From a checkpoint of a small model that predicts concentration at each pixel.
Model: 11.1M parameters, 48-pixel images, arch caformer, norm layernorm, num experts 32, patch size [2, 2], depths [7, 7], widths [64, 128].
Training: muon at rate 0.0021, 18400 steps, batches of 128.
Data: trained on reaction-diffusion patterns (Gray-Scott), 47500 training examples, 49.6 epochs.
Rows from block 9 of a small model that predicts concentration at each pixel, named by matrix and row number. Rows with one number within an expert belong to one neuron, the router's apart. Each number is 128 + 32 x the weight over its row's rms, rounded and kept within 0 to 255. All counts start at 0.
Before each expert's rows are labels from the 100 images, of 14976, where the router gives the expert most weight on average: "patch colour" is the nearest of a few named colours to the mean colour under the peak; "strongest on" is what is common among them. Only what is clearly more common there than usual is listed. The data: reaction-diffusion patterns (Gray-Scott). In brackets: how many of the 100, against the usual share in percent.
# router: router (model.blocks.9.mlp.router.weight, 32x128, trained with AdamW), inputs 0-63
# up: expert up (model.blocks.9.mlp.up, 32x256x128), inputs 0-63
# down: expert down (model.blocks.9.mlp.down, 32x128x256, transposed), outputs 0-63

# expert 28
patch colour: white (25 vs 0.8)
strongest on: vivid (38 vs 14.4)
router.28 [104 138  58 152  98 117  63 142  77 167 143 117 127 162 146  84  81 142  86  83 143 137 150  81  98 124 131 147  85  72  91 101 105  78 122 114 120 123 143 109 187 131 151 142  72  94 111 120 150 112 148 139 178 104  98 200 155 111 163 173 196 149 123  83]
up.14 [121 141 164 103 128 157 128 120 139 131 120 176 116  81 174 186 151 124 100 144 133 129  87 120 192 140 157 139 151 164 134 140 220  67 160 127 172  66 135  89 148 127 114 128 129 163 138  99 156  76  71 110 139 158 140 134 108 134 180 145 138 129 131 155]
down.14 [163 124 121 123 138 114 124 150 167 134 117  85 157 150 150 126 125 193 100 127 102 146 142 112 120 140 144  95 125  98 134 171 147 139 116 209 112 199 115 130 109 203 163  58 152 120  89 170 112 168 106 130 129 153 130 142 101  87 132 150 105 128 120 144]
up.15 [127 134 128 142 108 156  86 120 102 146 148 154 148 167 111  48 106 122 125  95 123 189 157 108 128 154 122 120 139  91 173 210 144  98 139 132  95 115  74 152  74 118 113 106 105 190 127 130  92 100 159 143 106 136 156 152 145 147 115 180 142 140 165 140]
down.15 [133 182 126  64 121 153 110 114  86 155 111 128 119 127 140 117 144  91  88 140 112  73 141  96 156 135 169  95 128 152  67 100 164 113 151 202 100 197 139 124  62  84 142 167 128 136 131 131 100  94 167 145 152  88  87 160 145 155 118 117 157  99 159 186]
up.16 [ 72 166 164 143 125 127 136 147 138 172 141 124  95 190 116 196  61 117 156 165 120  58  92 173 143 106  96 157 131 120 150 109 104 145 105 108 133  77 170 114 123  90 147 144 113 191 119 136  87 123  97 109  62 104 138 136 127 131 127 165 145  88 200 104]
down.16 [121 139 124 123 171 111 108 135 121  90 192 157 139 114 136 173 128 100  38  68 194 146 171  62 133 114  83  91 125 141 120 104 136 171  99 147 176 152 113 102 160 130 133 163 128 166 109 159  93 148 116  69 167 110 125 132 136 117 111  94 137  98  88 112]

# expert 9
patch colour: black (79 vs 20.8)
strongest on: embossed (100 vs 40.1); feed 0.03 kill 0.062 (29 vs 6.5); feed 0.026 kill 0.059 (26 vs 6.6)
router.9 [110 124 119 141 110 123  96  87  87  98 151 152 129 113 128 158 135  40 134 157 113 169 120 125 207 136  97 119 125 155  56 146 122 135 103  83 132 123  60 135  67 128 110 117 131 120  56 124 124 149 140 152 182 146 180 106 160 167  94 129  74 129  76 128]
up.0 [139 125  57 132 173 101  95 101 161 127 118  73 135 125  87 157 127 127 100 142 141 146 152 167  84 168 136 118 130 161 152 139 139 127 129 135 115 131 135 124 177 154 130 139 128  80 145  95 163 167  73 117 131 152  61  60 160  80 139 105  30 138 132 142]
down.0 [116 207 131 168 132 120 167 127 111 135 102 114 151 131  98 104 143 110 138  99 129 154 182 149 140  98 195 133 105  74 124 126  89 152 138  99 102 119 132 131 150 104 155 169 146  94 148 123 241 153 160 107 148 182 163  68  69 168 125 114 138 129 108 106]
up.1 [ 72 139  86 147 104 154 158 169 125 100 162 102 105 147 143 162 138 172 163 151  99 116 135 156 125 103 155 142 147 120 175 177 120 146  98 114 104 115  87  73 155 150  62 152 101 112  65  77 147 135 133 128 174 133 165 174 191 162  97  67 161 134 165 135]
down.1 [121  89  42  92 119 131 179  80 117 210 116 127 180 127 156 145 112 129 105 141  98 112 150 107 116 106 103 137 172  82 179 141 139 116 115 111 127 134  74 138 147 129 109 149 109  68 130  77 137 126 177 118 108 126 162  62 172 179 127 121 110 146 126 149]
up.2 [151 135 106  90 103 121 105 135 115 131 172 145 158 164 125 102 168 153 178 116 131 136 107 155 184 121  67 134 134  79 119 102 192 168 126 139  96 110 165 111 175 169  92 117 108 158  60 134 171 158 159 168 144 119 160 131  84 135 136 152  96  98 149 124]
down.2 [135 100  72 120  88 175 156 159  93 135  47 126 155 104 135  90 106 130 170 172 148 101 114 166 174 179  82 186 158 112 110 125 173 126 112  94 135 139 149 129 140  98 106  85 104 134 105 127 198  93 173 101  88 130 154 137 141 107 166  92 144  61  83 125]

# expert 23
patch colour: grey (64 vs 19.2)
strongest on: feed 0.03 kill 0.062 (44 vs 6.5); pastel (40 vs 14.5); grey (35 vs 14.4)
router.23 [151 190 173 158  68 130 154 150 108  99 163 163 131 163 112 134 151 117 184 145 105 107  98 102 126 137  84 138 108 159  79 123 154 163 167  80 114 103 141  95 106 160 146  61  74 145 148  81 109  98  64 110  86 162 143 189 144 161 167  84  83 117 100 137]
up.14 [ 95 181 179 124 131 104  89 158  98 126 135 109 134 113 113  90 171 132 129 174 157 117 162 121 150  68 129 182 159 188  93 100  69 143 146 147 175 105  62 176 129 120 181 120 141 123 176 151 200 150  73 169 127 109 104 197 115  96 150 176 146 116  91 172]
down.14 [129 159 158 115 160 145  93 184 111  85 133 103 169 123 171 111  97 112 151  99 166 112 189 168 127  76 152 114 111 112 148  70 108 130 103 102 140 139 114  17  91  72 102 136 120 130 125 108 115 133 114 156 131 154 106 112 118 118 162 115 164 138  71 150]
up.15 [110 217 105 200 145 108  73  71  86 121 176 168 149 107 165 125 104  34 151 134 130 154  85 138 166 154 130 108 172 100 159 145  76 159 142  99 150 181 105 115 118 147 119  72  96 132 123 101 122 146 109  63 128 161 154 107  79 101 118  93 146 114 143 112]
down.15 [159  99 164 145 154 153  80  99  89 120 172 132 155 145 104 108 125 114 122 163  74 138  55 116 146 127 119 182  96 141 141  92  79 185 157  88 181 119 141 119 191 170 119 111 105 144 140 164 145 122  85 110 123 140 188  75 113 141 108 134 153 103 173 143]
up.16 [118 102 129 144  96 206 139  98  71 121 121 132 125 156 149 127  91  96 155 140 124 170 104 148 150 157 106 113 164  65  59  97 146 146  95 161  68 121  73 145 126  85 139 148 160 138  72 149 125 127 144 135 140 179 124  95 180 145 103 106 142 182 160 136]
down.16 [117 134 135 177 116 129  93 125 128 184 123 161 151 162  69 172 155 133 131 117 105 144 133 146 132 161 151 196 106 101 119 185 143 153 165 124  88 180  96 150 143 100 138 107 129 131 154 102 140  98 144 184 130 118 100 138 156 137 153 174 130 136  78 130]

# expert 12
patch colour: black (49 vs 20.8)
strongest on: feed 0.078 kill 0.061 (60 vs 6.8); feed 0.014 kill 0.047 (26 vs 1.1)
router.12 [106 175 123 154 119  62 135 101 135  71 106 122 168  91 133 144 161 119 134 116 156 179 152 133  66  93 162 129 134 196 102 130 126 128 155 121 159 155 172 145 120  70  98 124  86  88 100 139  93 135 134 128 164 102 118 110  90 148 138 143 115 128 153 183]
up.0 [ 81  81 164 113 185 130  77 133 142 155  54  37 166 108 109 100  78 116 174 139 177 119  72 155 121 195 125 148  99 109 158 127 124 179 159 117  97 173  82 123  87 191 128 160 173 154 126 134 142 166 121 123  83 143 115  72 156 170 136 140 114 152 115 143]
down.0 [154 181  73 149 150 149 139 143 134 126  96 143  81 144 156 177 113 126 110 130 130 100 159 138 135  91  88 176  82 194  66 140 124  92 127 161 128 197 180  83 143 121 174 117 177 157 117 135 113 132  66 115 132  76 115  57 130 161  98 137 140  74  61 135]
up.1 [154 133  80  92 161 120 157 114 137  74 107 132 161 106 207 153 141 103 101 161 154 122 112  77 113  88  80 109 122 123  98 130 122 103 115  86 141 139  86 120 134 123 143 121  79 151 141 185 130 120  69 172 159 152 122 114 172  65 122  75 171 153 140  82]
down.1 [ 96 140 105 140 155  87  77 170 111 137  57 124 119 173  88 113 133 151 123  97 124 173 159 146 185 165 135 141  87  97 159 109 152 122 110  71 167 129 150 104 141  86 118 167 159 113  58 106 129 109 196 107 101 117 150 127 196 130 124 156  36 119  92 138]
up.2 [121  85 123 152 117 136 111 125 126 155 143 131 140 157 195  85 128 120 101  70 143 121 147  86 174 119 169 173 102  62 120 127 118 101 149 119 152 114 148 100 194  87 100 151 130 126 125 123 141 119 125 133 155  75 140 130 130  99 190 125 148 157 174 140]
down.2 [202  55 243 136 125 129 112 131  64 143  85 206 107 145 116 106 122 185  60  74 128  95  86 156 100 150 139  89 107 139 174 127 109  77 149 128 161  98 142 113 111 123 127 106  90 150 168 166 142 133 140 112 104 136 154 118 132 149 117 136 108 172 153 160]

# expert 21
patch colour: grey (42 vs 19.2)
strongest on: embossed (100 vs 40.1); feed 0.034 kill 0.0618 (32 vs 6.3); feed 0.03 kill 0.062 (31 vs 6.5)
router.21 [ 70 105  83 186 111 131 112 149 175 113 106  91 123 191 134  99 109 127 155 155 110 147  66 137 117 118 119  67 152  82 156 164 141  82 112 166 124 123 129 165 129  90 175 147 104 162 154 145 158 143  85 113  84 151  97 132  84 157  97 112 125 142  89 176]
up.0 [129 137 124  84 132 157  99 190 119 118 157 150 114 121 137 129  65 194 158 138 124 119  71 113 122  90 172 200 129 110 173 122  92 145 180  51 130  81  98 138 133 112  75 107  82 153  90 148 158 143 169 121 108 115 102 156 159 150 152 105 123  90 165 134]
down.0 [ 85 110 129 152 147  90  90 139 165 111 148  68 178 121 130 125 111 132 113  87 102 121 146 156 135 126 129 146 118 175 109 112 132  58  76  98 121 103 124 175 123 161  82  97 129 159 134 166 120 165 146 147 101 191 131 191 143 156 165 107 136 120 127 149]
up.1 [138 139 150  32 145 102 105 151 133 133 142 127 139 103 151 151 160 163 160 181  83 126 158 121 160 138 168 113  81 136 158 194 150 102 185 120 143  70 151 131 134 109 152  88 116 144 148 184 164 154  96 124 113  80  99 140 105 145 151  68 103 125 146 117]
down.1 [149  88 229  98 107  99 128 157 147  92 107  69 111 148 131 131  95 125 146  87 157 110 107 160 149 103 147 103 149 147 155 125 111 104  73 140 125  96 133  73 128 103 144 177 164  60 130 131 133 155 146 119 203 144 144 147 108 153  84 183 100  80 143 117]
up.2 [172 105 132 117 128 111 129  96 106  83 216 171  82 103 124 121 101 107 154 123 124 100 181 124 118  96 148 108 148 152  87 167 123 119  74  90 138 154  99 126 162  59 182 149 112 161 117 126 101 112  82 162 144 102 128 166 118 201 134  44 125 191 121 139]
down.2 [143 130 161 129  78 180 181  64 134  80  83 154 132  97 161 111  89 109 117 121  84 110 141  69 108  78 112 137 160 125 155 130  90 111 138 169 138 151  45 120 143 138 124  85 164 147 153  98 161 156 172 188 117 126 166  96 143 136 145 128  87 154  69 146]

# expert 26
patch colour: grey (51 vs 19.2); pink (33 vs 3.3)
strongest on: grey (77 vs 14.4)
router.26 [132 102 108 103 164 168 110 161 153 145 168 136 132  68 102  84 122  99 102 109  56 128 156 155  80 162 139 105 175 129 157 125  86  90 170  93 188 140 113 187 114 131 144  90 140 141 114  62 140 122  83 157 167 175 130 112 138  74 101 158 142  67 156 153]
up.0 [ 62  96 123  92 102 184 140 158 158 108  88  59 105 112  89 114 178 122  88 100 117  95  58 132  95 119 175 135 131 156 146 139 137  74  94 142  99 115 101 149 151 117 123 142 162 154 141 113 119 111 169 122 115 137 163 153 129 172 143 115 139 129 149 173]
down.0 [113 128  71 126 115 161 108 161  14 139  61 166 151 147 110 140 189 121 166  94 162 151  71 111 114 141 152 111 130 127 100 146 148 184 176 205 155 132 131 111 162 118 134 129 166 104  90  71 126 119 102 137 110 108 165 159 134  74  96 131  93 171 110 127]
up.1 [133 177 195 128 183 129  62  81 142 115 140 134 143  98 102 219 104 114 151  90 159 185 114  81  93 125 156  63 134 159 112 200 141 119  81  55  85 169 111 127 144  86  91 174 150 129 149  94 177 182 114  79 152 115 134 127 111 119 172 118 102 112  92 121]
down.1 [102 128  90 141 119  95 127 165 145 166 126 135 104  92 137 116 163 148  90 176 113 160  95 119 203 123  90 101 123 188 137 128 163 155 108 110 137 135 136 180 104 171 117  68 162 105 146 172 102 169  72 106 150 129 167 144 102 125  94  75  86 125 190 193]
up.2 [137 135 109 128  89  87 107  96 169 125 142  57 154 131 144 127 149 160 142 135 139 193 101 139  84 125  75 108 180 116 118 154 172 145 167 150 117 147 130 105 110 140 110 138 129 139 171 105 110 123  94  62 119 166 157  97 150  66  97 121 135 137 107 103]
down.2 [ 79  80 122 104  93  59 141 167  93 102 119 131  99  40 172 145 140 137 156 149 134 122 165  95 132 121  83 114 166 105 108 145 120 135 121  97  71 152  97 120 111 162  92 190 180 134 136 138 153 130 217 171 183 115 160 129  97 110 106  92  82 143 153 114]

# expert 13
patch colour: black (55 vs 20.8)
strongest on: embossed (78 vs 40.1); feed 0.018 kill 0.051 (45 vs 6.8); feed 0.058 kill 0.065 (29 vs 6.6)
router.13 [115 140 131 149  69  92 117 118 161  71  72  77 168 113 121 192 115 138  87 142 116  80 102 126 144 130 119 157 146 157 119 125 136 140 101 139 106 148 124 119  76 113 114 125 148 103 123 117  85  32 121 175 109 124 137 103  89 118 130 169 176 118  94 141]
up.0 [106 152 116 176 142 102 148 143  89 105 159 139 103 123 118  74 128 132 142 114 159  98  70  97 151 120 103 138 176 152 103 131  66 157 100 124 104 101 186 181 142 144 106 126 171 168 113 169 159 151 168 142 161 180  80 108 163 144 133  78 191 104 203 164]
down.0 [116 120 142 110  92 114  99 116 120 106 118 135 112 120 117 144 124 183 162  82 111  73 130 120 129 134 137 138 169 147 103 154 149 176 132  63  72 126 150 112 159  89 161 140 119  96 129  99  40 142 133 154  62 134 144 134 119 128 127 166  97 155  91 102]
up.1 [135 148 136 148  98 129 142 144 153 110 157  60 123 106 156 128  96 145 117 145 121 169 113  85 133 105 124 119 134 191 164 127 139 125 144 179 152  82 164 117  91 183 195 166 112 129 144 133 163  54 142  75 169 197  84  92 139 216 150  99  76 115 108 121]
down.1 [ 93 115 134 176  68  93  75  93 138 119 103 113  84 135 139 125 114 160 139 129 116 139 212 138  92 119 159 179 100 128 124 152 174 191 153 146 129 152 100 145 112 167 119 159 128 126 120 113 127 164  30 116 144 124 129 155  82  97 110 131 102 146 141 140]
up.2 [100 127 153 173  80  93  57 104 139 146 129 148 139 133 121 105 196 130  89 111 183 141 125 138 163 120  61  92 122 139 121 173 145 112 174  66 166 117 131 103 148  80 111 155 141 147 151 109 139 116 140 149 103 108  94 110 113 111 162 159  98 132 153 110]
down.2 [ 94  99 115 138  72 143 134  97 110 125 134 165 117 163  93 184  97 111  92 130 124 125 178 128 131 168 123 138 139 112 178  96 140 107  90 123 170 163 111 133 132 142  98 134 139 138 107 114 124 142 136 103 190 161 110  93 138 149 113 119 150 154  71  85]

# expert 25
patch colour: black (47 vs 20.8)
strongest on: feed 0.03 kill 0.062 (58 vs 6.5)
router.25 [105 132 132 128  59  84 149  68 160  73 116 123 117 161 214 156 163 126 120 118 118 148 156 127 163 124 125 149  81 187 126  84 100 146 138 140 138 162 118 143 117 125 134 187 165  73 138 145 119  57  95 140 131 167 146 101 129 124 122 102 169 126  79 120]
up.0 [116 106  89 159 105 158 142  89 155 123  96 174 155 102 148 128 180 140 107 142 182 134 190  90  73 159  73 161 109  90 150 133  93 185  51 167 139 162 164 172 157  85  90  60  89 112 117 134  91 163 122 122 101  89 178 158 126  91 157 106 112  95 109 148]
down.0 [130 129 159  72 143  93  81 141 128 138 118 108 146  84 171 112  27 111 135 153  86 129 137 148 148 177 104 101 134 120 108 181  97  66 128 113 135 141 131 154 170 184 147  95 149 110 134 157 156  78 166 184 120 146 181  93 167 117 129  28 139 104 151 115]
up.1 [152 149 112 127 112 138  67 111 190 100 161 138  81 112 169 100 149 142 150  96 137 118 183 190  92 128  99 141 157 152 144  89 142 132  95 119 129 106 147  90 177 101  31 141 139  73  63 164 101 144 124 115 154  53 116 131 101 137 171 152 152 115 114 133]
down.1 [ 77 130 121 138 118 118 168 111 129 138 116 180 153 118 117 107 116  70 136 121  94 135  96 128  64 130  90 138 121 110 142 148 128 150 117  77 144 199 128 248  67 125 229 113  92  72 127 111 193 207 133 122 137 109  84 103 154  96 102 116 141 110 215 114]
up.2 [ 87  98 178 116 161  82 129 116 147 187  80 149 197 149 133 145  85 129  98  90  92 107 107  83  85  49 120 145 141  92 142 122 100 127 154 113 175 140  92 188  96 159  95 128 140 148 119 169 120 117  95 101  90 130 176 141 111 105 126 151 137 172 160  95]
down.2 [114 164  72 111  81  80 120 159 109 136 209 122 156  67 126  96 158  94  82  91 151 112  98 195 138 135 176 117  89  84 145 124  90  95 109 112 126 154 151 157 134 154 157 105 105  98 188  99 133 146 162 114 160  98 146 133 161  86 121 111 114 119  82 187]

# expert 8
patch colour: grey (50 vs 19.2)
strongest on: feed 0.039 kill 0.058 (38 vs 6.9); feed 0.062 kill 0.061 (33 vs 6.6); feed 0.022 kill 0.051 (28 vs 6.5)
router.8 [ 84 169 133 152 123 190 149  79 107 121 137  77 121 135  80 102  95 130 148 156 121 157 105 183 119 156 133 148 164 105  82 160 107 115 115 163 207 121 139 129 151 117 100 146 106 101 156 107 142 182 201 100 186 129 145  84  73  97 194 109 118 142 159 107]
up.0 [150 169 114 144 136 108 114 162 179 146 146 128 133  95 113 103 145 128 159  73 168 182 131 145  71  84 134  58 102 129 131 135  95 212  74 119 124 113  90  84 117 136 138 130 102  65 156 140 128 152 133  90  94 153 152 177 130 149 137 180 120 176 100 155]
down.0 [ 61 128  90 151 186 135 123 138 148 144 176 111 155 134 175  89 103 171 148 126 119 134 116 101 156  86 125  76 140 115 129 211 136 172 147 138 178 170 149 124 162 139 117 130 132  31 122 106  64  84 171 107 133 117  87  65  91  98 118  97 133 102 104  87]
up.1 [157 111 143  87  94 120 104 126 118 169 146 229 139 128 170 157  85 126  90 111 149 137 158  85 136  85  88 109 134 151 121 105 188 146 131 100  72 136 146 112 135  79  54 104 145 144 141 135 119 124 125 141 137 105 155 117 126 107 157 140 147 122 127  80]
down.1 [100 133 122 128 138  97  29 131 134 142 151 165  97 139 171 130 162 124 144 199 123 107 104 174 129  71 141 140 123 110 135 107  78  60 190 112 126  94  60  62 113 160 131 123 130 172 177 133 135 123 126 124 145  82  65  95 142  61 183 189 157 153 114  47]
up.2 [135 137 134 187 174 101  90 109 102 130 110 157 110 151  79 152 147 108  85 149 128 126 141 132 121 126 102 144  85 125 105 184 131 120 166  63  89  87 175 190 141 110 110 177  93 106 128 105 128 163 112 172 149 177 150 163 135 109 119 145 146 110 131 148]
down.2 [ 44 113 111 134 105 106 148  98 152 120 154 150  97  87 132  94 121 178 170 106 105 171 109 164  86 147 136  90  98 176 107 131 140 149 136 114  79 186 190 117 148 141 120  81 116  97 131 141 136  66 131  88 143 109  80 118 190 153  83 151 107 155 120 119]

# expert 6
patch colour: grey (39 vs 19.2)
strongest on: embossed (100 vs 40.1); feed 0.026 kill 0.055 (29 vs 6.5)
router.6 [173 112 156 168 115 121 160 150 151 147 146 175 115 154  90 151 118 167 140 111 154  73  83 139 128  94  78  87 121 124 160 130 111  76 137 123  81 150 143 120 144 108 162 180 118  81 133 155 209 165 133  75  87  98  98 166 145  51 151 144  85 169 151 114]
up.0 [157 156 120  80 168 109 128  95  95 164 153 136 132  83 118 134 134 130 151  77 170 114 162 139 106  81 136 142 146  88  88 136 195 183 204 101 145 140 133 148 127 132  90 104 102 145 134 163 162  87 118 107  96 203 165  79 162 107  88 162 128 168 164 128]
down.0 [144 167 172 160 139 107 153 139 119 131 126 144 106  87 143 127 147 135 140 139 135  98  89 157 149 111  85 120 110 147 128 164 142  93 130 233  81 219 121 161  67 160 139 102 190 157 168  82  91 115 151 103  95  98 130 167 153 138 111 158 134 104  94  66]
up.1 [171 148 101 126 169  87 102 133 138 128 136  82 105  80 122 118 100  82 107 128 144 132 130 106 191 148  98 145  85 176  90 197 142 146 157 111 154 168 147 103 145 162 105 155 121  86 130 172 120 125  56 147 116 142 140 156  83  73 156  87 113 179 162  79]
down.1 [127 140 139 146 108  65 147 113 116 131 150 146 130 155 117 161 147 155 143 152  81 101 120 144  80  27 150 145 137 120  97 172 150  40 134 161 135 170 120 124 142 123 128 166  89 170 126  69 130 101 111 106  90 114 136 154 119 167 165 202 141 105 153  92]
up.2 [125 169 124 176 129 134  69 172 150 151 130  77 109 133 159 105  88  71 150 110 156 123 145 115 135 147 149 132 127 143 172 140 124 125 148 151 146 131 147 120 129 148 154 136  99  62 168 113 104 153  78 149 128 113 134  73 122  54  98 141 110 194  76  82]
down.2 [ 81  99 157 218 172  89 169 129 100 167 144 122 137 184 134 122 130  96 136 118  88 131 167 165 136  75 147 142 123 124 129 101 175 145  99 147 117  64 115 117 112  94 171 144 101 179  70 158 107 141 114 168  69 152 154 120  92 141 196 121 107 126 129 134]

# expert 7
patch colour: black (68 vs 20.8)
strongest on: dark (34 vs 14.1)
router.7 [129 107  82 172 176 134 126 132 135  52 114 194  95  90  82  93 121 135  67 118 164 165 125 187 119  92 144 122 167 138 105 111 104 116 110  77 114 124 170 113 173 160  70  76  72  99 156 137  88 179 133 137 121 169 146 163 112 137 149 173 106  94  93 143]
up.14 [166 106 166 101 182 125 190 137  88 142 130 123 155 145  70  78 125 115 150 157 148 126  96 128 135  66 113  91 121  92 108  85 107 124 148  77 156 147 142 113  90 132 167 152 111 112  88 105 141 135 155 121  89 126 163 182 164 115 126 196 173 124 129 122]
down.14 [124 134 150 160 148 120 173 157  84 122 140 105 146 119 157 137 140 180 135 119 148 156 153 138  88 144 112 141 110 109 102 199 115 120  71 104 130 139 137 119 178 170 153 118 168  44 124  88 162 125 134 130 117 120 155 137 104 143 146 135 143 135 141 174]
up.15 [ 99 142 120 154 114 143 161 175 151 115 117  94 126 160  82 156 116 180 152  91  90 135 126 113 166 129 173 141 180 111  84 145  85 121 150 132 104 139 119 123 146 131 191 134 154 156  95   0  97 140 102 124 122 130 114 145 116 139 129  39 102 137 151 130]
down.15 [124 153 148 136 152 160  78 120 136 141 129 153 137 120  96 136 123 115 103 119 136 175  90  71 100 103  93  96 122 136 126 141  76 104 171 127 120 146 141 168 114 154 118  71  98 123 167 117 135 136  85 165 166 152 124 124 158 116 235 151 154 150 127 122]
up.16 [ 77 153 113 184 119 102 118 114 123  53 153  98 145 192 105 128 131 165 104  61 121 135 124 103 170 129 143 196 145 147  94 118 170 134 111 132 142 115 120 128  92  98 123 137 155 119  97  89 108 123 137 154 140 165 160  91  81 152 127 192 147 119 147 137]
down.16 [ 69 189 166  71 125 104 122  31 124 137 118 143  54 127 151 101 127  69 118 145 108  96 135 109  90 104 114  99 190 145  80 162 165 154 145 114 159 121 153 149 179 137  77 137 122 110 102 143 155 118  86 165  83 109 133 110 111 110 159 125 165 152 130 142]

# expert 11
patch colour: black (77 vs 20.8)
strongest on: dark (66 vs 14.1); feed 0.03 kill 0.057 (26 vs 6.9)
router.11 [192  98 100 155  70 140 124  73 110  91  65  92  91 112 127 124 110 127  75 172 122  90 166  95 135 167 171 133 134 163 148 151 152 152 125 122 112 135 111  82 121 183  46 170 144 119 103 161 130 106 162 161  95 141 126 143 117  75  76 133  97 150 147 104]
up.0 [141 189 119 142 122 135  95 161  77 146 158 134 117 128  84  90 159 116 168 124 106 124 181  57 161 147 156 141 137  97 133 130 157 127 122  83 185 147 136 113 103 154 119 202 109 134 112 128 137 113 136 146 111 107 123 156 144 208 118  95  93 100 152 127]
down.0 [151 168 150 126 119 157 113 142 129 109  81 113 107 154  51 133 125 104 195 187 134 108  89 165 103 116 147 153  99 160 107 161 102 159 126 150 182 163  70 178 156  66 153 142  86 128 117 154 119 145 109 130 162 148 119 125 122  95  75 139 110 129  81  99]
up.1 [108 123 133 149  84 115  93  41 185 164 126 106 141 134 142 148 106 161  97 120 139  85  88 114 150 124 181 132 124 152 104 157 127 145  59  95  92 141 124 163 155 128 136 107 140  71  93 145 107  85 169 118 132 178  67 125 107 140 149 151 105 139 148 126]
down.1 [ 83 109 116 103 131 106 123 110 138 125 139  92 162 148 106  66  92 119  97 174 168 131 146 109 137 152 117 166 131 160 143  95 123  92 169  79  87 135 114 125 128 134 103 157  68  94 123  84 181 165 145 228 153 105 116 167 122  78 100 132 131 104 122 142]
up.2 [ 91 196 149 117  91 121 118 175 113 138 140 145  76 121 147  76  96 146 126 116 131 165  95  79 108 188  77  81 139  99 108 149 155 159 130  92 155 153 130 156 139  88 169  87 153 113 108 108 160 172 190 108 139 138 194 169 146 143  47 168 153 103 146  93]
down.2 [132  92 156 158 153  79  80 134 158  82  79 135 164 128 100  89 144  83 102  77 132 118 107  97 175 104 145 188  76 169 126 123  98 106 143 229 169 160 127 147  98 116 129 145 144 138 132 150 127 191  77 116 147 107 131  89 110 168 134 121 133  97  90 103]

# expert 22
patch colour: black (43 vs 20.8)
strongest on: feed 0.018 kill 0.051 (48 vs 6.8); cool (38 vs 14.3)
router.22 [170 110 182 140 109  81 178 146 110 145 119 149 147 182  98 136  64 136  96 126 153 156 139 190  96 107 125 149 146 112 131 134 100 170 162 141 146 147 166 108 161 149  86 178 139 142  89 148 151 114  80 138 150 104  92  81  98 129 110 133 180  59 158 140]
up.0 [ 84  93 126 104 214 133 147 136 143 148 145 121 226 101 164  93 156 151 148 119 182 142  98  98 139 111 144 150 119 130  88 159 154 140 151 150 157 152  89 172 103 160  82 125  79 149 136 147 100 167 159 105 112  82 125  95  83 167 155 107 157 142  98 163]
down.0 [144 171 144 145 161 155 123 158 163 133 199 120 103 128 125  88 105 127 108 109 111 166 138 107 132 102 168 128 135  54  55 130 110 123  68 157  79 133 196 122 136 152  98 125  91 128 169 129 111 168 176 111 162 100 149 151 109 109 151 151 183 152 108  99]
up.1 [ 98 155  96 163 121 122 165 166 195 106  72 161 179 128 183 105 147 137 136 149 123  46 112 110  97 139  91 213  94 121 133 162  42 107 148 175 127 156 125 114 119 126 176 111 111  99 156 101  96 104 166 120  91 129 137 154 158 150 228 170 175 131 165  97]
down.1 [130 110 105 157 144  64 166 187 179 110 125 125 118 163 101 126 117 145 142  77 110 158 123  69 138 190 137 133  92 147 144  60 147 161  60 154 119 127 104  86 170 170 159 149  95 177 114 169 190 156 138 102 168 134 117  81 105 147  74  89  93 115 162 101]
up.2 [ 75 159 198  80 159 135 142  63 122 118 104  99  79 106 145 115  96  92  93 161 142  35 100 110 138  94 163 172 111 124 139 193 122 137 154 170 140 128 151  98 113 176 110 151 157  70 156 145 103 110 106 155 111 100  87 105 182 157 116 100 145 159 111 127]
down.2 [145 116 125 113 143 153 124 163 107 111 121 134  75 122 140 111 113  91 119 120 144  93  64 112  94  95 148  94 110 113 141 139 186 190 196 156 139 100 130 111  95  75 176 186  98 124 100 167 134 117 159 108 130 143 108 206 123 142  95 169 105 138 123 125]